From a checkpoint of a small multi-label image tagger: adamw at rate 0.002.
Rows from block 5, named by matrix and row number. Rows with one number belong to one attention dimension. Each number is 128 + 32 x the weight over its row's rms, rounded and kept within 0 to 255. All counts start at 0. Numbers have three digits each. After the name is the row's rms in percent of the matrix's.
# v: attention value (model.blocks.5.attn.v.weight, 128x160), inputs 0-79
# proj: attention output (model.blocks.5.attn.proj.weight, 160x128, transposed), outputs 0-79
v.0 130:130138144151142095162145127095147127082158144123153157086174184119114170150105121125175092142126092121131153087156100138149112198107121107213096124153145120125126108147097196065099123112093132125121128132101143138146138104077113141156149128
proj.0 123:088146087117156057095151182147154160215107110122149145151124138193121140094124194121131080127148152066130114212112141134131131169140119075112137155193139174120169132067149120167111123141118029104150121109096128096098163124092102158203098099
v.1 075:127133147127109131213178154088119154102116090156117134126146185149130143116172125085132103126145161145140109127157124118129097125162102099151120129152066147125120099113123155093134030104165131196078104146111190150126161114129124152107215134
proj.1 089:114119097115121110062124104111154147101094135167201144175089097088110158156089146194117052187121138103049121150096136125131154201070148122106135106153106129085143138072139064136135122216167066158153121134099134093155120124123074087142163120
v.2 103:178170128087157168134071107126106166121163082165110143148155161129133148134061093081131126071069149097113139116183108126156150102135100079140111131142186141169087141154086096138120174117088148094147122111159071148126118110117158142189083137
proj.2 094:116144138143116150073145130139134115146120123109127120120140116120123122122133178142121133127147126092145110114068119089118151143133144103153142136125147194096122116131121168128122113151121084123131166115131149144115140113113129121135119129
v.3 102:121129140115112100175169125086141154112113140153097132133108150131130142103178128120138099155135175160140109155140138115136109128129099138096125114154022143111119132115141130108160032109190102185090098163133214102125130147152125151084229127
proj.3 123:100127103109082126093168088084167157110127145176167170198105147088138156143124114152132104168146156134046082146120136125126146160069158145109138091146059104078149149078128098116160078184196115165117098162110145071160114138150073109107184126
v.4 095:123130146100105180179157183099112142131110064142120131129164184197145116108156150055115152101153144145156112127154122122125100092194108087175127128148118140122145090113119168102117073121120122177081128138117178177114150100103127135128152114
proj.4 095:147162107125144121052097103122177138095088130157181142157087095100081163182080121193114046192093137106066139139115129114123183167078130123087132118151112109106112162091112068142126136189162052151157105118135149100148079126113104076168148135
v.5 116:187182143089153161147085107120117171116163080179098136144153166136137150118068085083132109077062160101129153126180108120153149095145086085129106121145159144175080140158074104131127154101107148105139113119170087151126109115142160147179098140
proj.5 100:109136130136113148065151125142140116143124122107136117124136121114136126114134182151126134125148132095142100121066124090128157140125155100152139135124146197087131117124131167124124106157128077129127168117127152140113146117118124119135126126
v.6 093:133131097176169050084104047136143109128144196118128124120074071073112152147113104214145112149099118117115152135118124132128149185039142166096132126112112106125123156150137084140160155135143106098172120123147100064147117167145129107118121132
proj.6 087:097098165135096124176180175132105123182159129078087127113181154154187084066174143072163195053180136156161123126149138146134100083167136116176131132100140143142127119143152186117123126082104201103092152144115098144093178115163130176096111126
v.7 122:185175138091156159138076109127118167117170081172098134140161165136135145118061091090134113080063153099128156128169109125155151096146089089134110123143165139179083139161074108134122166100103151098147117110172076150125106113143161146179085142
proj.7 100:110135134142114145071148129144131120145118124105131115117137119115134127115137184147125136122145134092146105119067127091130151142130149102150140140125147199092134111130134169127121109149126080128129167119129151143112145117116127121134125126
v.8 095:121130144114112101182176131085137154107118136149093131133116160129129142108182129112145101152141172161140111150141136117134108122132099137100123116156024145117117135113141131103157034103186108184089097163131209107127132140147124158087236133
proj.8 117:103128104112088123090162095085165155106118144181176168197100133088126163145116119164126092179140154129044089148111135125127145170063151137110134093150068108071147147075128091118159084191193100170123102160103144077159115137146070102109182126
v.9 114:184175134090155156142074105129121171115163076172104141145158164133128147127060091087132110076061157097122152126176106123155153100144092087130108129150168143170078139158082099141124164105104146100143114111168074150120111119143164148182085143
proj.9 099:108137137140111148068149126142133117143118128108132119120135122114130123116134181144124136122151128095142105116065124093126153145130150103153139134123148197095131115131129171121126110151126084126130170121130149143115144115115125115131127127
v.10 084:109116183086046181190166171144143149087097076142144110152112123126124099101153124095091087138139170141109112139138127121083127112181113123068134129115085141119093106099142127169119072128183180187088115150115127183099145126189118166097174128
proj.10 084:135098081091103181086109072124119153049133135186177137188110134059126154168079107162110085169112121124081118108081104142141146190091185175122100104136130094100168103111118083103136131189149136150145151124101140149181123149134078086119148111
v.11 104:072076120170105089104174147137143081140096176082148108107105087124126103129188170182124140186190096153139115137072150132100106158119167171129154130109090111086180114104174160124125103152153108146121147139094169098130137139128096107075156113
proj.11 097:146115123119144107193108127117115139114133132142121133127121140141127134137128076110132126126108128161118155136193138163135100114133105149104117129131112063166127136133131092131133145096128178129124086138128109116139116141140131138119132130
v.12 078:136128110128156102055087097163129115141147167101132126137115083082121128150089120172134137132111103104092142122097134145139157130085162157101132136108181118141120170133142091155117217148108141059179139108139042105138103138131137113149055137
proj.12 086:128119159135131142206128155140087104154161127099064109081166146174140093090171115065134209081142105151209130104143120126131086075177104142157122142101149135162121105182118191116131127049092194104105140127146127168108147128137175172095094134
v.13 087:135132084188184049079103042130135105139150193124127128116082088093118154143105106212145118143103105121126157132111120134135148181040142155125130121115122097124141144152123101124155159133136093090172129116144112058151124166136128094123110123
proj.13 082:102117174141113101173179182136110127198144132068084127101180140172179096067183154071176195062175149146162126136160146139132103071161124111160140143101139149150117134141158180127119123074105186105093142141118098131091172112148142170114106128
v.14 085:142137114134154157074090124153109105150148134104151129130150116129130124149079129130128170103127084097111138100118127132133140117116159118172129133106237110152139139139110132131100230150057156063163151094121047153140126104095135096172023132
proj.14 098:141141164140172127170091174163101093162137113080072091060157111189115101105144136099123177082119108126214161114143121120127109081177085116139123157106178155168100113184121171142107163064071133085132147106158126165090139114107184156142070135
v.15 071:142133104140161109057084088162122109143143156106141127133125089097119133149084126172127143126114096097096155119093129147143154134086162145130131131103192105142128149140126105143107217149102140062178139102130042120143112135126133092149038139
proj.15 086:126125161133145131199124157147090106169151134082062106080162134189134096088171125061142212080142113146209135107154126126130094065172106138144119147095151136165118114179125184124128136051089181098114144125143126158104151118126177164107083132
v.16 104:068073124167105093109174145136133083142093186084146108103101082124127105128191170177123148185189096158137111133077154131099102157115161170124151131105090114088179119103175155119130100153154107150120145146095173098134137135119093109075166110
proj.16 098:152118120121143110192112129114119138114138128142123134133121138140126135138127073110131121130104127160112153134194135163133103110130107150107117129132109061163126139129131091130132144100126174128124090133125109115139115140142132139120131129
v.17 099:180173137087146159153084104124119175111159069180109144155143165127126151128065082086128095078062171103112144124185099124151156106140090082119105131149157146162075140149087090146128151108117146107133112121163079148119119123143158156177099138
proj.17 095:108135132134106153065148125140137122137121129115139122127139120112130122120131181143126133127151125095140099118060117097122153147126158110154138126123146192093133117127126163123127110154129091128132168121126147147120142116118120116131126125
v.18 096:080078121173105067104169145151162084132107171089136105102109088124114099122182168200127124201179101149140130148059148135102113162119163186114150132111074108092168118111168162127127102134173113142132139134107157094131121147159102116066155124
proj.18 089:140103123120138104197112124121103145112132137146121129125118146135133130127135082107134129117109134160124148141189145170143093117134106152104110137126115068165146129133147099124136140087125180135121091142125110118139122145143130137111139129
v.19 115:188179133091155160139079111124118169117169076171101139146164172136133146124064090087135115077068152097123151125168106128156152092145093089138109121145168137177083140156077107131122165098100152100145114106168076155126111115141163143180086145
proj.19 101:106137136141116143068144127143132119143118125109130116116134115114131125116134185147125138123147133093146102120066125090130152145131144105146141141122148199094132113130133167125123110151128079128129169119131150141114142114113127121134125125
v.20 083:148141109127161145078087118152112117145156125106140135137158126122128129153074121124133166097118092092106138102119127137143146117115160117168125138109234112155131142141108125135095231143057155061165148092128040148137122108097138106182027137
proj.20 091:130146166140163127158100171161099093164130119082075097064153113182111094103146144099123174087130111123213150116117126110124110092176082114142130153112171170155106110182121180138110152067075126091129146113157132162093144113106176153135081138
v.21 115:072081123165102097119182147129136090139086180085155117111094088120125111133199165166123142179191104158132104130086149130099102156114163168119145133111085119081171118096180149119135091154157106159111138149086182105132149141116095110073174115
proj.21 100:148119121115141114187109127111124137111140131149125138140119137141124131140120070112130120135110125164108150136189130165127105111123110155107116115132107056161122143126124089128132146107130174129126091135126107113144111140142129136121131129
v.22 098:126137144116116110181173123082135151110112136151099133135112160136134144104177129106146107148139169157143112149147139107133104123130104130115122110156029139115124131120130135104159032108179106192086099161131212113125137139145129142088225129
proj.22 118:096135112107088121079159100088174150113120141171173167196103137094130155143113119165128094170142160130041089148121138122127155162064151134108143091148065107073139154076126093121153087192198095160122101163111145065153113134143065104116177127
v.23 089:158141114116163143088082119153107127136165106118129131138164137122126131146069110126131148097110106089098140105131125136156154116130148101170128145122226124159115146144106118138089224136071155059159142090135026148129120104108146122191029136
proj.23 092:126141155143150135132106159158097098154116123089089100072144109154113100110147156107118165097136114111203140109097130099123115116166096111144128160113173184137119100175119181131115141089079119104133158116153146159103148111105160138129091137
v.24 096:118123140113112096178169127092139153111114133157093131129109151129128138105181129123135093158131178160141112155143137115136111131136095137089125122157021149111116132115147126110158029109194101184089102163136212095124126147152128163083231126
proj.24 116:109123099113081128095168084080160161104122144181174169196101145080138162145124117155131096171140151131045084142112136127124139166071159142113136095148069108081154146078129095114161079185192119171119100159106144077165114140149072105106189126
v.25 119:066074112165101095114169145134136088143088179081156121112095083118120107137189167170119146178190101156129102128086147132100105165109166168122148136109096117077178117099181149127133097158150104154117144146089175099132145141110093111077164111
proj.25 102:151123125119142111190110131113121141112138129148124141136123140143121131143123074107132118131108122161110156134190131166128105114130106150108116120133107059166120144128124089131133146101128179128127088135126104117141112140141132136122131132
v.26 088:125128142114113102186170129086139158108119118156093133131118158133128142106178124110136095148132176154143115151148137118137110128139098130102123123156029147113117125118140127112154026104190106187089099159138207108122131142151131162094226128
proj.26 105:106124103115085126077161092089166153107113142178185162194101136083129158149111128168129084176140152125045091145101136121127150173067157132120137096148076118078149148076129093116156088197192099168125109156106146082161116133146069096114185126
v.27 088:121123143119112098182173137088135153110113125154095128129114157131131140108184132119136093153135176160144110150145139110134108127142097133102127123161025155114118127115147132105157030106189101186086105159134210100123134141150125164087233126
proj.27 105:110119100114088123090160090085157159099113143185181164191095134074135166148117121167125085175134148127041094144112136128124140179070152137109137098149080110081149145075131085115155088194185106171123103156105140080164110138145068101112185126
v.28 108:183173132092158166137076107123110163119167073168108139148159168134135149127059092088131118070069150096119147121175108124158152100142097078148115127143179140170087138157078105134117168109095149097141120105162069152123118112130160140186079138
proj.28 098:110143138141119146074143129143131117145118124106132117116136115117128124118133181143125136124146129092147108117069125088124151145132145103149140137123148197095127112133127169127124111153124080123130168117133151142113144114112126118135122129
v.29 092:143134117136150147078091127160116106145145122101152127131151115123125120151075125138127156104123089094105145102116123137135145122123158117163131140109233114149128134135118126142091231148062156061162149091119036155131126108105136107175021133
proj.29 107:142132157142168132167087168171095092154134119083078090060149114182115094105140137098121171083123100129216162110134121120131104090182089119144118157105186159170110105186121171136108166065066143086134152107155126176100141111111182150139072136
v.30 144:124126086081119180085086117144101141173096109120091116158099070133150102123142137093089212088124147129134081148114155137129133062135119146055157136107138149121143159130156047189165133153121093129138126131166129119119117155120152118128105115
proj.30 137:184154195169102193146124105096137090067145135117109125105156128077115112173136059138113126149115084180112148044141101112113146082118120147154152090065116090148044151175070165086132132115140199138113128128163127164137087130154165099076155175
v.31 125:066075114163101099115169148132134089142088178081160124115092084116120110139189166164119146176190101158125098127088146133098107164109166168121145136110098116077176118096184146126134096160150104153114142147085178102132149143106094113081168111
proj.31 103:153124123117140112190109128111122140111139130151125142138123140144118129145121074106131116134108122163110154135188130167124105113126105153109116116135108056166121146127121088132131148104130178128130087136127102117143111140143132137124130132
v.32 120:132130132202158028131132078128168116101156188123142131096103118070098165151109103211170059165098111117121164123132107130133142215056134153123118125131103109125111132147123121125139136110149120098166121129128113071141125159146115133121148143
proj.32 116:082080109112107086160180181145102147202141122113113135133148156155190106060168187089158163065184158130159108179132150139135077129175134101154112146152144169124186114112175154131131116110100133109111141138091110120103191117130102177127109103
v.33 091:088092146161095087119190153148164093123110160100130100111106095132120093107187157183120110206177119158147137157055151131093114142135154188099144122113055111101152120105162167127123086124188130156115129140110165116125120144185105127062164126
proj.33 086:129091111109137112184108115125107141099137137150132124133112152131145134123125080118136131121106138164118141145184139171157100119123119160102106131128115066150162122129154094122138138100132175143118096146121114118146125146149123130110142124
v.34 104:138143126087105220175123133109063159105111075151143152157158166130133148137121121040098168076129153122099082102165120141144119101151109068168118135131189147131105113120111124113118117138097147165092125128107102200122184100071132138160120125
proj.34 094:139179130109142153072115119120140122121097138131164135156131075122078139168085138139102089201121087085104124088066097094088174169092167142119152098127141144106081131109085106128116137195136081122164166093111140137146124123102124103159118128
v.35 080:164159104098169150102065109126106151139165097130123156149166150119131144148074100093136166066094126090098118101162115139170156110119133086165124137137221132155109151146098098141108208138061140070154137095142049137128121110086152132204052139
proj.35 084:116161154145127138094127146141127101154120119097100116093140111138107102124143166125118145116150121103169121115080127085111141129153106101150147138122151185117105118154107180133119122123111094108132157122151149144106137111107140130131106140
v.36 113:071081121166100095118180146128140088140090178088152118110096090124125111130196164169122140180189103159137107133082149129101104161114162170120146128110083117081174115100176154118136087150157106159112140149091185104131145142119095111072172113
proj.36 099:148118120116142108186111129113125138112139130145127138138119139140125133139122073113132120133108127161109150138190133164130106110124109151106117120133106059161126144125127088130133144105132172130127087136126107112140113144142131137123134130
v.37 153:124120125024100187086116213166127148174110091110096129158150115172156076094154152079100183127152155153136112143103166124122118039193150154086138129135143151124128169092163113165114144129105131128108132126134139161099082104138152156121100126
proj.37 163:186170129149124182131083074110131111044144108166116129135112137077076146190086045149084118142065111126124150100124107115142158121119094139115116128113123085146106124161067113120126130110141142146129098138181146153161067157139146095111154167